A small masked image model, trained from scratch: 9400 steps, batches of 128.
Rows from block 5 of a small masked image model, named by matrix and row number. Rows with one number within an expert belong to one neuron, the router's apart. Each number is 128 + 24 x the weight over its row's rms, rounded and kept within 0 to 255. All counts start at 0. Numbers have three digits each. After the name is the row's rms in percent of the matrix's.
After each expert's rows are labels from the 100 images, of 14976, where the router gives the expert most weight on average: "responds to" is what is common among them. Only what is clearly more common there than usual is listed. The data: simulated fluorescence microscopy of cells. In brackets: how many of the 100.
# router: router (model.blocks.5.mlp.router.weight, 8x128), inputs 0-127
# up: expert up (model.blocks.5.mlp.up, 8x256x128), inputs 0-127
# down: expert down (model.blocks.5.mlp.down, 8x128x256, transposed), outputs 0-127

# expert 6
router.6 077:135122165140116124106123151099139149124143135117151106134118104171127136133125145123123120140127130171122115102100142107072143064134141145151168092147129113091115134101130154112118144104141112105114100121109145170140107146173123083103113131146153143160080127126137136130179077107137111171090128137138126117115115131194146178141099131113088125087139119185130140087169138149142138142134
up.0 100:101090139164101105127149123138097136159152139119122126129153108081120133161137147170109152100148102150122148114131141136069145138135109122108136104187164132163137129149127125097152127136097136149126151074106127139092117094146112098135107158095138108122116115149128115172138132129119139124135148146111115134111138133130137071125105151119165162213104149117131084074105151155122161106139
down.0 110:119150133085147096110134072076118116109162151112127094107164134160099123090112131153150141139159089156102132100139119115156118094102134179116118125117146126130167146160096120103107133115080134096129131139092144163088098162142155098141108153133128126131116127138130134123157154100143107132116116107095172126158113114144107066152157113099115158080127113136150171120148115132150110104112
up.1 089:139130133132142146142140177097107129176147129134193121121144107074148142100109154188154102165113087125145117111118149103152173113170113124096092097163146148136086144097126095094118116166139107141126116126140117130118116136139067135119120105151151115132152123110106172147089142100107075142126128090138146134114094106125118118104137140130112099117175128148151136102107128110116102126150
down.1 073:111080109112150115097144150109150138144118109172122163136128090150139150108129122095159108133125122154124165108085107120103137140097172130145086130151125143142105126132120142109157132130157127094142124097144152127122103108133133108148136147135123089146148132090142142116093106105127133140108142092145142139105074130096154102172097183133090133139197171112067154106127177146115113147131
up.2 125:122102115148155081150133142146124144145124126108158117130098107113166139087129149080119134157178087100133145155128157136157137188124123155117131112118141093141127114120160112164142095154096124137151117134129145089144104178157085132115081158080113123110117116127149127127104145124116164111142137116143097120107123161148127102145127144122170183154126139102118058161147127123100165124125
down.2 112:078141107112134129127154141149119128127129127115127121116125164164144101160220153161145135129089119128174142106170109119129125128133118115151144143129119129154100101085140130147147119107167154102140147112150084103164144132162086104151152104129158135097170109144156111109087121156120131105135130133116121113136130167134137134118107150134106133103198136134145077137102097122086127160097
up.3 070:139113116120156141169135147083146122141123120101138174125112148115141130113120132172172114188172104119119144115118146127142150108133129118113117098146152132151108086102153132106116135157148115128106167135158133128127099115089079148160117094176129133142085100115118148170081110124141097129102113118125142132114075092123120124087142165099093123095171102179142136092143135116134140147158
down.3 051:130131060105130147124108137161158115132098130126129135143117145132122140136161137118115122144117118092164139155085103150167154140118153130128119121147126155114136082134103115099156132116128102156151129117159135120143111111151136149149101130154106133133109146102131150139091098122122131139110096124166132137118079171071135124164085182115135159147067161097076159089111152137099134151077
up.4 119:107086158106120136081113132136132139094171114140091131126126131131133107137132145152118132123113134163121126110113136129128137163136168084116123111181134147159135158182148112117142126188120130138126147091117160135122096097118170082110131141099076114103149122113121097109137130154126120152109185145152081142115111149126150117130134134099155173103089142085140125142083121140104112163178
down.4 117:132125150120126127114074111156105083104164123111144136136141128149125085151133145125141115111079072144091139117122136092117142129115128125114133116140157130142147141132090123158112104110130122100084152115093138195119090131129124109149111171149159155108180149152156140150142167101126119112166098105128149111101121146097139090103175110107100133105087142134154137162133070127155132114106
responds to: few cells (98); cells: one or two (98); long thin cells (42)

# expert 2
router.2 122:100148132098101090106129140122127132131093145132108100131109082113169157132146120089130158168142103113120163183134116095170159154110120150138157144082099104148141116129134109164163062132148148141149108112138141128134098156122156140143118141120138153118119111124153100117121137134143118108116167132138074104152094155098130120096159168100113155127103138119096107143137113122157070157086
up.0 090:119135144117136101109130150053138181143135120075115111110123122120143152069154099124124121156150109168116128146138149154146155084127142126121150156130097115090154117112121162120123134140093116164102124098141149126133115151154130121154126120114168139171080118100137133149142090135157109115096148095135122106138117119097103132113151156125098082152116115130138105119152218156127113121118
down.0 085:124109165134108139155101115125129101137153107124151156129138181169135129068149141119114137120152120139132142164133177124169139131127121110186127129138126132180135151132122144120156156164113135158140147126110150171111114148116018090151143156104137154127143129147159129176132094141132136129126124161129116121112119144106160160117114159126146148071110118114143107123120161129146106150131
up.1 101:126116153147133090134138104040143178114177097073126100121110123107183129076117129120125111152163117175113142137171143106149145105132134099108149131115089131089121135097163159116142145119107111150138133095150151098118092133139133108139107124130139149171105129104142129135138109168147112153100165103135129103124131129103130144103152142116118091151110146139140113115130190109140119130106
down.1 105:139104158139159134120078095126151127147142091111154149136130158128135103119145156108147136107179144108140141136122108147163165133142147111160154141134125152144106117125096156154163158164085095130139156111101160145130088158124044087140189139127107150112119144149160121161134095166100128126146117150128126125117122156094143161115121129125168152096089100132117127123090141114160139123121
up.2 096:126163150100125127119129110128133147149149158105145113121130114100101145041088114117111102118168145107118088148161119108127199124122143135118137147158109122123126129131133130127130132127152136172127145128093122104142132098128113125122132135171104103168159178152112140126138107118181131175066166083111085142125098156123153119178149134141105129161121133128133089119126125173115128136126
down.2 097:118151213137121099147154108129122121138143142134134142163162089104122116163117141143095128160079145087135086170133123109133078134140125133097125120141150134107118129142153132138120112096157108073096165096128095137152077154175131117116151144107155117102135138136134151164149143160151122130108141163109121123074117143116149144136177152150119160125163147133134096162119110103121116129143
up.3 096:145157146147137113098115122082165186112120150084125084120152143117115119092104121132115085117085146160129125108168130144153129086122134116135141117102121121176109087140120141121113174117181126156144146144130124108122164119112138134179116097152122126191114136137092154135115095145149128149081148104137155134087139126138127113111168152090090104163121110140112125121138172149157125132128
down.3 104:121099143117098140067121150181146154127130120119128144120090155127101088054138086154079125105159133106125135179122117110118100131134111148158131136092142132127122137070150131108151123161120126157141129129130138149141119138114072137128103137124109124147110106128157149142132086119053148149146127138132145114149155139162087109126132191138156090142105121121118135102121129124160102141131
up.4 104:132143125122126120097149087146139086153164145138147174143138167155086122075125134174105108111158142160119108068144132103107155095130162131117177148159154135108088149116149118109105149129104178127133128126103093110147103131127142138087150132076152149153127107123141146139122176115122134167125095154116126148141157132122131164179122125115153102151138174138146100104108125141110128109111
down.4 115:117101129110129121076102137107096118148145128096106108122131148123126091104153123120163107127119136093160091080154124133121145117151167127147163175103119091101092144119112113153158123172127150135184134140134103103155131137117130145134170117118139146106074112137138145059108113155090132110185105128107114127181134144149126130123101092138108117166082131137120112140112126081120132145132
responds to: crowded (100); cells: ten or more (100); long thin cells (68); red stain (44)

# expert 4
router.4 083:123109144122138121093118128124129155177160108082122100126162092179112109117112101064137102135140160142142103151134138159104143077130182130144135078125111130123150138141136150113116126084119142120106176130121136157147116125096111152086135143160123116160127120110112143147142094100135132155125129137142092147121166105167133159126161170153113118085126146097136152105139138066112157131159
up.0 095:119143112150170119116133106102107124100122107133110146128114164159115142107105174132151118142070097131131085107121143140151097146169142133097098101173161121121132148163105130130106127143127121168132139100159128171154121094100101082104149119132164158159162123126100136149159100122089134058122080080116115110098165127144138128101128121130133159115162120113137136105099150111157128138151
down.0 120:127112078117143125124069125135136124124158146140137140137129137133124116123126107129133126110117114123119113132128139124106125124133118132106127128128129117115145127130114130132116146141122126119120144127135131118132130139133130122120125154129132179139131139107117131114129133127117120137129046124145129131137144130128113126137123131116121125124000125118135097120121140116127124135127
up.1 117:139055151102148128100090104093111115094112171156114162137093137164152139122125095176180121132118087105135108140111157133177105149130136107134097134152135095143151153103122117138153124162117088098123123127164113110116152123154118117136122179148128143126086120148120098094122176117124124124119160108123148115121128125088124079145147110100131155157125150125123098159160086119130124161135
down.1 126:139125169133124147120194079117112110119089151123127129119153121140119134114143115128123140136130135142142115159123137138132143129147096122144154133127115115137106149113123111098140100106137128123146128107126129146101127143125110148131128090114140086120110113148163120133110121144102147132122194119119118124134086122137140115124096126129165124151255150138100123120135102137108120119105
up.2 068:100096135134104125134126113109128105132128169083108147137119073081135124114146121115105130155101121104111153163113137097229136097153116111163151101159136113112147110082105115128132128144129115147104110119154121149092123122143190171119100146096105130110174134135122125120095122144132153149153171086119135096136134098111103120093131121115128127158102139111135166105123133154131098163125
down.2 056:116151144140140136125170100162102095173121134089132135116155111138112136142170133124148123088103137148148154112123120126076135135108188142124146122101149113154100129120152125132167106113138086129133142138163191105099152119125121152159125098149157106137162127128130110157113113137130117125139158125115124129121123121153106095132085137126133108116249136130154127116130118177104143142117
up.3 087:082144155150158115132105128177099124146126134111142095128117145151136124142080135162085123136138142153108123131150139153078148148129140086130091156102111131109162137147080126091122129083105145082115138123131164091170096117132111121123137159144167133157118122138135148171140129148141106101158185152155114094124132126170133163129109146112133077187108112141124096106099109117129126130115
down.3 079:169133188118103132116167104133093114136116119126127106147105100123131098133077110127077117116126134108153143117138099135158128121150123174113114138110123127095128096115160112120137125108140136120176125135136094187138143157168162131137093101120149109133095126185104143159147145101165128114111165120125135082098146110129146163134089110136116164142197147134142113114126122068120109136139
up.4 112:120158138145091133133133113107126131168116157112142088130164077000120074135176089136088136107108128118110120141139144107111165177136135102135124148120119131138131135115147125114106142144132127161126120103105124103112139125144103152123106146156105097130146147128134127163145105132154105085128139137136167157142156139106124086127148106107125109129124147121147135112107137144168130153125
down.4 094:103179040125097135126114134154117112117136101112135120134144150189135148158167154153125142121135150130151124129106130128168137094148125131126140135140133122128137121115138133110129113112155162116052101123095075098134120117142121130137140101147164127115152132121144140131147120134137097120147104134112094121138134145111150140117142187107120168104067153149111102134152096126198119171123
responds to: few cells (100); cells: one or two (100); dim (60); membrane rim (56)

# expert 1
router.1 103:127104140165059134139134106151140103077163165150133139123098138152135109144108113104128120123112131120126105109155136109119123120094106100072109125114112149118116115167170117115126140105146092153081143124093130124111123101128186070098115136142111154133169117112148130128125145154122113123142146150148147134127116148134154195150095089119090126079117168149131151120089137125117140145177
up.0 087:101118126092113115095146115114152095120137144107136187121130133126137129155101109094096122124198152146127098119161128135118151124108129091145127142135132094126118106098121116127129128124153167148139145165144141110124080154099099143127100081093133135152054183121121156116145129090151148132133130145123093134078177151151147123110158120153141115140106099142111141122160173147142159116090
down.0 091:101142172127152131090161132138139150145130114150087153120156127138153126154107134147124138113166108125103158139157139128140121122154101161009088121137096174120163116136128148112129121086145115136133120110121106159131128126164165123116120167126118112121123138127137082118154151142104110146129111117136183133124135088113147132151117117111167104110159129104104190085141127139130139114145
up.1 105:162154073136161130156110143139149135132112119107151147133169165109128121113120161171132142119088145137140130100151136142093126099175157111124089103103135132120145156136134108088136143140126139113159122126145124077184158106188097153146124146133127140154106166154086169122132129139157130102143128140132118129134173075139120127152138122125150109154132063093122090145090114123129136101102
down.1 084:127135117167133147095112103110144120153143118159135106119131190157151158122117113138134155111057114153114134171100123153130126104116093127097141156127137127110145114103149133118134151096131106158125100146153112106098154122156147110130121162138130159147117126099096122123136134087140146138101109126147124129202131133159133120152120134113129191115060153090132086118177119121112140110074
up.2 099:122124137154166121106142120163104100155126084131114149132144102111145121107102125122123117159110098093121172159161160123158129141140097136183094124123176126133126123121112141139124109114125142148083155113181107093140128160145106177119122117074136116133150115143065127144078157140146193133153145125114147123146159138110134115116160126111111120148125123085129111157126187134098099133109
down.2 105:103135115069133113105152137146107094126100077098118141119128129153121077142149080140141118126132121137133140076099105129120155115157181174143151124103125109116098124119136128148182116131120117152171157115133113142098164152128085141126115129146113124140088125126129131106133147174083116089141138136108122104151077140157155104109127097129145080128159100138097135098108133121144158140184
up.3 097:141100176158120125166110148152103114150158141151116129142116081103156132114091115146105129091109121110119123160138154131143122155137074123095128081125155100102142132090112125152113128153137145160152125147135103079109121107164161148114133123104154112137144090119123125108092167124149156153137163174111079103151132182138117085106139124097135179144100108117154108148163141147109136125101
down.3 097:131160102105133106147160154070123128145136137121126086118102123108120145125110101156126115107107126151160124065139091117139110113089120113129128125175151144148131106096139177082107141149131113128139115128152123113108187100119136140112091127155131119119085098101130113139120105161146135154157133150123065117177133131155124098144114139119127179137140149123095126129155123096125159141203
up.4 103:125074108085131114127120127128147133136151138124131138151136124078151137107171149156182136133115144163125146149119163140100108169108138098154145115092113150150116145139165104096126155133117125138134146070131148101131120131127099135157092122097092116117111129151142130152132141141184128149097133140122153163102129096069122075116095136137177126137131133146184112072115101124161113130101
down.4 122:125142127125123113114168128133093184109100126123142117165127152115118098135149128143103143184147124146142120139136143156169131076159133109183157093134097092131080141104097100159148115124120127112124123116104118146091135174119131154109130135097096107132106107147118150114160092120154146144138165134104133097128126112132142099082137140138151121140167129164047111126105094099163110115117
responds to: cells: three to five (88); out of focus (58); dim (56); stain: cyan (45)

# expert 0
router.0 110:180126108070048153165129127142106156091126135119137132134097119116140116109113105092179112126120159139132135145142129137168125145153116140124132149093130093152133112141168172138142128166154119145156144136133138133098173104133105115158088118075123085104144146112122107143103143132132149136188121149135148135117136159131122148114125113128095165053136110141109130131154143147116146143107
up.0 117:149140113102147114117099155132167113133076075117136125063116123151175153088105145166155129117128100112107179157095119153066120145137111172190106143119139128130123116134111103124150147139127135137171111087098133108138142141135128138154121106121129132122105147137159111147121147120129151099119106084111159148137114083114146106178109167140130092161136117130149110151138149095117136135112
down.0 117:141115020096137131117095154146142148127142091102115118102086130110103128085149129144194126125153140124134129092139109163100144145108154140125149152106149131133118096116108110112146132142103133137142139122128157078147149082146085147160128091146119129121126119143155136144122074151112112142144090130105144139120150123092110152124115141153122097128056110140123129128095110148131121145142
up.1 105:101129116130133095089138136125136090161112120138147168125135118156156119131128123144193119126108087138131155129110141125076136097103098144140120080166175135099134167147101111086115133114147157144122125149155095127155134091151151169151157096102145119113158166120134141151124176098130138111147107120116147134129153071102123083155135132152107112151149153088132135098098138125170118112093
down.1 079:155185122126137125149154106147130154120131113099126129133118165121120108145123092125151127143130145125149138123109109160137117130113173115150147130128146145129078097133156137178105130109106138155149109157094144132105112097111132116126132101107139121136093135129128111155157096123154139106112138154124140121148070093109141060122120057166168093160167111143056104121136169114150104104140
up.2 109:139115185109144083101113121115126127145112136138106094155087129116132164093096149153123105177106149214102134154153193134146137102127103102117166165092104093121104155102101105113137135138133151137114109138133098126153127126095167116092134126107132148139152132104172145156159118125097101155104148119104115116131116133105127121141131149124159126130120151139100110089137153123133091136086
down.2 122:100161157119134120114151082113110136123112146167126165126120129149144117102123096158104110137107095181114117168109162104105128106089083169116096121144130116144126168136157096100081127100145137185166113134151113168109159105149128128148084138144134123147170131127136172166109120164125110111110121128131136100149102130159120114143117143102111146066145120101131139133171137169124138126103
up.3 089:149130145170137156118107168134152139115186122147115128083151125150132126146166114153179099075124133141119146112106158087104124143143151132145138165168171138143144126158155137112113130091099105106114119084145114127114122119132082138125131125151112131120167101131088136110133163105135150125165141070124162163160089083166105119128125116116105118168139145114136141142098125085143091116141
down.3 069:144141100142151125125115141091133105153094138112129144099107083145119106088155124116157129089119139099129132145114091127108089135109109119169144142141149123125157074094145137114124151135120128091129103194131102116126121131068157187126130149091124156164119134128120103159143142112130178125126093112128145145111152129129171088152105132139134147213105123122127119112151156102115122131094
up.4 080:127072132115183140095114099104101143134099135107137174129109157153123157118162175178150138144102112140110125096110115169096082145122122129116152111167125129113122090139130119111148124140102127127091159068149163164157125107109113123161137123128146159111144158111132147171166117105128105154134111147114144130147085125111141094128093141092134096133163167126160093130089136145123144121126
down.4 082:129112101126103108102133127210087132117146142124133142146118165113131129111107122132153116129117105126120130143106097123137100117089172127137112135122182098097142112142111164161101120152148177153119126173109104072146133080102147161137134155146129113136136157117109189167100132150108110109140124133133105158124145145099170166121112101147102167183116144131107150137139114136130161120152
responds to: membrane rim (69); few cells (62); cells: one or two (62); out of focus (58)

# expert 7
router.7 100:138114114140109144132135111163135149106135117143135130117152144109110161129152121202122107062117109114144123094135151137088139075104129104135140135157156142118135093145148136131146144115095144076115166153138157135121132139124122152120121134130139142151089124142086118151123099124099138162138096130118134156142166132152131153147109116166047102190131109162158120123164142129111184121139
up.0 084:150162132124112122108131117139135130134140116103101135139153118072124126091147131118149135093114118106137145122125088133136137206127146152186101137104141134155135165138107115123126126149127146175114141123097095088104147065170096110140143146152128149134173142117149122167124134154144105175106117102126125172113104126108144095148080095105128099107118122165117136095140172126126107171105
down.0 074:114102167139117152087144109101104107103132125141135118145146154161123136041131109164106153151133128104099151145133183116123124086148151142208125107148112129117121124143133116122119118117117155122107094141122127158130091143073112133140134120147110113146120095138110176113104131130145144120147146138108122154143139148181162121112138144115119107188135134141090135104152069143134097161129
up.1 150:143131117126160131173139171134129082122106045116134157157193167125148146122105143126189140149104055125104137150110116134137125168139146166175142093114118117116123133115095102111119125152139154143144106142159142121138125106114112138113126169159150123128094135136138129122118116127156150081143154123127090107119123122096128109119133157137161095133119091109071123141114111119145140120112
down.1 158:110123164114103127132154105126151154105110133109149094139116120102103125116126174132120138152130147161130137146152126129161130091153108115150139088149101127123085113150083092142152096114117126106121175082089122096146116147116097101121172098126104093098129087137122133124127125115141142119118180134107125097133104161148136131097136134161117151116200096180110119160069103141130128155103
up.2 131:103142092099160115132107120131165146154117172142148111114076086130130155119110118110073159148159122146106151186159121090116121164121107132156098120121143121106133099093136139157147147165186137154139153090132150105122146125122127162120049140066119148145100119121144115154114125121137126121120140126148108121106129126137115070138139153103145131143149153100108124146138112122146085115140
down.2 114:151126105110119134101100148129124118135134143130127119122120124099114126135102099145147130159145171108165107124134117155131141102144122118103166136073138144134090139114104121143153117129129134155149163112081107073190152129134133125123105112136148132094088101138136155153108112187131105127118117133095091147199146157141101135088099112165114109154059140164123150146077122141130120156127
up.3 090:125131112126153138158107114134122118142123106152112105137094165132109113131122120139156138168181125126169142143134116125132127175094125147093114129139126121080173129112179144082143122134110163142152148152117112130117116120104114129136126132106160122125129132106112112113171124106187152058103099157128135146175135124172114099096124123108166168137139158122168113075103122148119133088181
down.3 109:123120043127136122128086130099137135127148121092127146133141127110130137123120121142136109118146120107118118131125128159121130130137132149124115138137114166122157135151121168135120134111095124127133135127119124145130135150138127124130124152123127163123140144139119114131154126129162127130127013149131138147114122124123119111128100124117129103114000116130139128132125125126136150123138
up.4 099:127119119080096123122147135153137119106108118159138146134152137162132147141056147120134122104159166157145137106130088116103137126088094096098149080119116126123123115140153119154115141104191191145122059127079113085161120180175107104098129130132131137141104162134134132134125147096162120147125153133118145138151113154167130160131113126125099126134082122124116113139157117115133138131143
down.4 099:137118157145144096143059120089130153166168107126146145132129163099155095114085131101093128110164128112121131143140156132131148151117136162123092107128110147149129163111138145118142194140149113125135105102135100108134097117116153120108135145149113181138088135130113145151121111101142125167101100110150129108149122113141118140138133109124104136126023148101095144117130168123137157106149
responds to: dim (96); red stain (41); long thin cells (37)

# expert 3
router.3 111:112142111141197137129122130102126099112093083119121168122138186118120114143126173154126140119134114118105125106097102161123090161131133165126077089164145139131102136107086087117109116130108116128141116118117092140147119103120102110131150141169132120091132145155154148102123141117115115080114128098078168115121109115151138083143133131122188110175118105082129121141090120131140160128126
up.0 106:201153106187133166146149134123147097109140130131123154133163150122108134120105129120131108133072142182123076074125123129156122104112125103171124151143144099161132123159126146111147148134126116112118158140117150106110155148121138153163151143135141121169116105098126157134090153183148109142150087129162098122106092140096128134147119113148123144134131084145095150129127076106101138136146
down.0 117:146146000124118162172127152129103082149119105121109095124175140148133145143112127151148152130096124121124116149091137139105148163122092113134109111155124141149161124150116133125125124130118119105118150104139144103089107132098108122133127121146149127155166176118108104123130167122149134125109094110140122145104125133127140140138123133134116153102054120120165122166168120146101114158139
up.1 095:138142117125126112138126130138112122190150083094131110143117139174127154124101134041158120104124135116117156126144135071103130120177143108131149116103146148124128107147160160122150142095137175131145123125122117103111162134133106143144161083111120164147103132152106151169115116184110116129093127165151141150119114115171104125093103147125133106103144150149108151118145132069127086123131
down.1 084:179133122138112144081140130135105139115128112144162135155066106109128103106087108149084155143103139110166138138125111103109136121154116104143140142168181117115118090077124090129137117115121135129113108098124180140146105076125130130160160123150122133130144120095116190167117115120138147120164124123138111127084145129112153115147187114156124119118106174117111144092092117121129165138101
up.2 121:108092121114106123103121092097134133115141109127147148094171140147144148082145085100149102128146137126137147101097167145141139114119177121158176188157117147114078162141123094128141145173102154126127156171138109105127091146127147150155146147090113130133122148146086155141151161146103138116145121139124162122115160110166139121130140100149127106108106081124143106131117143143166166116178
down.2 112:116122090096138132132126134067114144151132107096124136126141133157150135135137096174149104121159182094135149155182106218131140117140147184141129122095141123115124123154116139121131120101129095104117119140151095126133119145096115137146116114145120109120082125137150110087115113118134116112141105166099155127138123085147098085125140118082122171174133103136084165104101149111121131139129
up.3 095:155151104159121160111126127143165153150169137125141133130108147158099117109123095139119127112137136072185142141150114101108121069145138084107139115168108151140155121139171156106116137074143149133122102123136137111088149171156152138111137112145122131159121160126049150129113099142162155128104100127132125172137145145145126158125119100165080117122125161142160125138170126135107135117148
down.3 141:136140085142151098135106153134153151176160131162130160118106110126166104125111085130131113105149112125106128108091148135114147122099130130164108131128107131130128129099165130131104159127111144189162094164156129130123175106122119114121107150164123176155135162115098114132099089133120129133097068118159097115156125112137142137160112116108142174106048151092142113114153153142121134113138
up.4 103:119129135168096107112152100146157124103138110127139169168133147165107103118151095081151119126120143142100148100127098136138091092142112112166191144126165111110125129114148197123155165084131127127111145116095117154069147106130120140148148090083162158158099125124119095160148104154143141169118129137123147114125170156149137100135143094117106103111143116127122112150157144114117106125117
down.4 102:183112088100154154140102136142120093102133131124111098093126138103114142121152087089155163116132184133147124121103100190105123154156142157101138142163145105133112107132111128116116140151099120149150140105099175144145071098115118110143139146123133151122097116117146119151134131161134104129115075114119100115148145122126112097135109107137122118148035181128095147111136123116139119138125
responds to: crowded (100); cells: ten or more (100); dim (98); membrane rim (41)

# expert 5
router.5 088:158173120159170151089123118118131107182110167138123118133123115102105101116096136103086133151120134132129116087118124134138121110110103098144124204126128123133128168105095142134125136147125181132174128136153111074117130123136106190188113118094144136133131126133098170150114147136153142158100118111121137122130140118102116073111144105122165097169125117118134115094111133156109097118107
up.0 092:102110132122136100162132111171150099142103008134145143141102146150133183158106117131151104106142122122129149166138148100107121109130131151189136134135122130153113090152138124111162108117124155115139162100143129116140116159082114146103111120112130154151137119160130123113124121132179106136118109138125092114156119145146133123119100174116089123153146136140105114151157115102110086114159
down.0 075:163136062100103173144126130088127140141115100111105096124110050112137100118103132130093140111127137124157121098142110119164138135171115130153134110142122125099147110101119120151142125090144117103132141069137149145154097133140157135118115123096116127111117102121120124176151171103159130122094125120113137091094118132123131114121136104162088131110111113136112146147091057071117158146109
up.1 110:119131143116082126132117152152135123083148113125130154137111117163111126122083160149164115090136130175107121124118134121099106115120143126115141120119136105128126127136153132140126160104151102139091129162053092091130123089094132085095182161116153115163139138105128121105139148085147115156110148163135115126153098112140121174167087102106089124165131108133085125152109133136134176148161
down.1 155:128120152126138113116064093114138154129128121118150126120130134125128146098094116109158124134125126112149139074136121106114119115114155172126114113120117135129154124113142126108146168138131123129140128107127154179124127134127134137108118143120116183152084115129111146123124107116157145151110087127135146146163129102157114117130133142128139120133000141115111147100133157125134117109119
up.2 091:087142118124130091150091156137127113094143108078103194110090135114117154149180107075135124108124118211105124119127134139141137127180141131127156143112114152170115131140158114110121142127137092151107118147132122119078140104094125133075122108105119134140121117132117136143181124133129094080121113165131175121158168110131143145154112118128128146115137114134154124136100152145165106134137
down.2 104:131109024152131116124113132168100116130147133158146129158122105142126119120160140145101152120101120127124104103108103112114090153174117125102143125158140102103144134137151104119102120136147115138126131120136125143134104117143119119127142144100183151129125179117132163132155145099109121135103071139145124135159103125124107108135146126137151124127006153110139097110146138131146141132120
up.3 091:146143111144124130134156120156139146155133129147158172113180087123137137083094138143118131139159175134102127116113115115135148148130131124066101170142140124090147125160161136087137119123120131126122141067130154097124097146152091144149132150126139134120145122124147104143070122126169137153121102134128142163176056121109153132138111156118087118113134102128129164130197128121101126140098
down.3 088:169149088097107135142146108108124113095091141134146134118130153115111141127116133143141158166136117139126141141163170150159144132104113090179109124129140100116126100147113130129118129143128149077126134140103130128119153163132167116128163142159058091118138089155125110178100115136164162099123146116096135118119198149132172146132128094146124147180115110157148159124118122116082132146160
up.4 105:149119118131150146114153143137111153094120080137124133140149113143148134107128129137136108159111163138110121120154141122162130127121150102180119149105116132138173127205160142116130125129091168063085122088134115131129141161118110123157171127157085126171106125139116157099122137124117132132156148124125167173139114157113143137170075117104055092128112110142127116135126086121105123133110
down.4 102:129123130119108145115132086076132109059118107113124135106111162091123132155108092120151128123105150142136150104186133130127129123079126129154126155127112147122103090114112163133141130115107119139127138127126122156131097126125108129128100111112090110082091106117172134085126087133094149127141157123136128124142089161154141131144154143104096156162180090150124136193119116096100172136171
responds to: few cells (100); cells: one or two (100); membrane rim (59)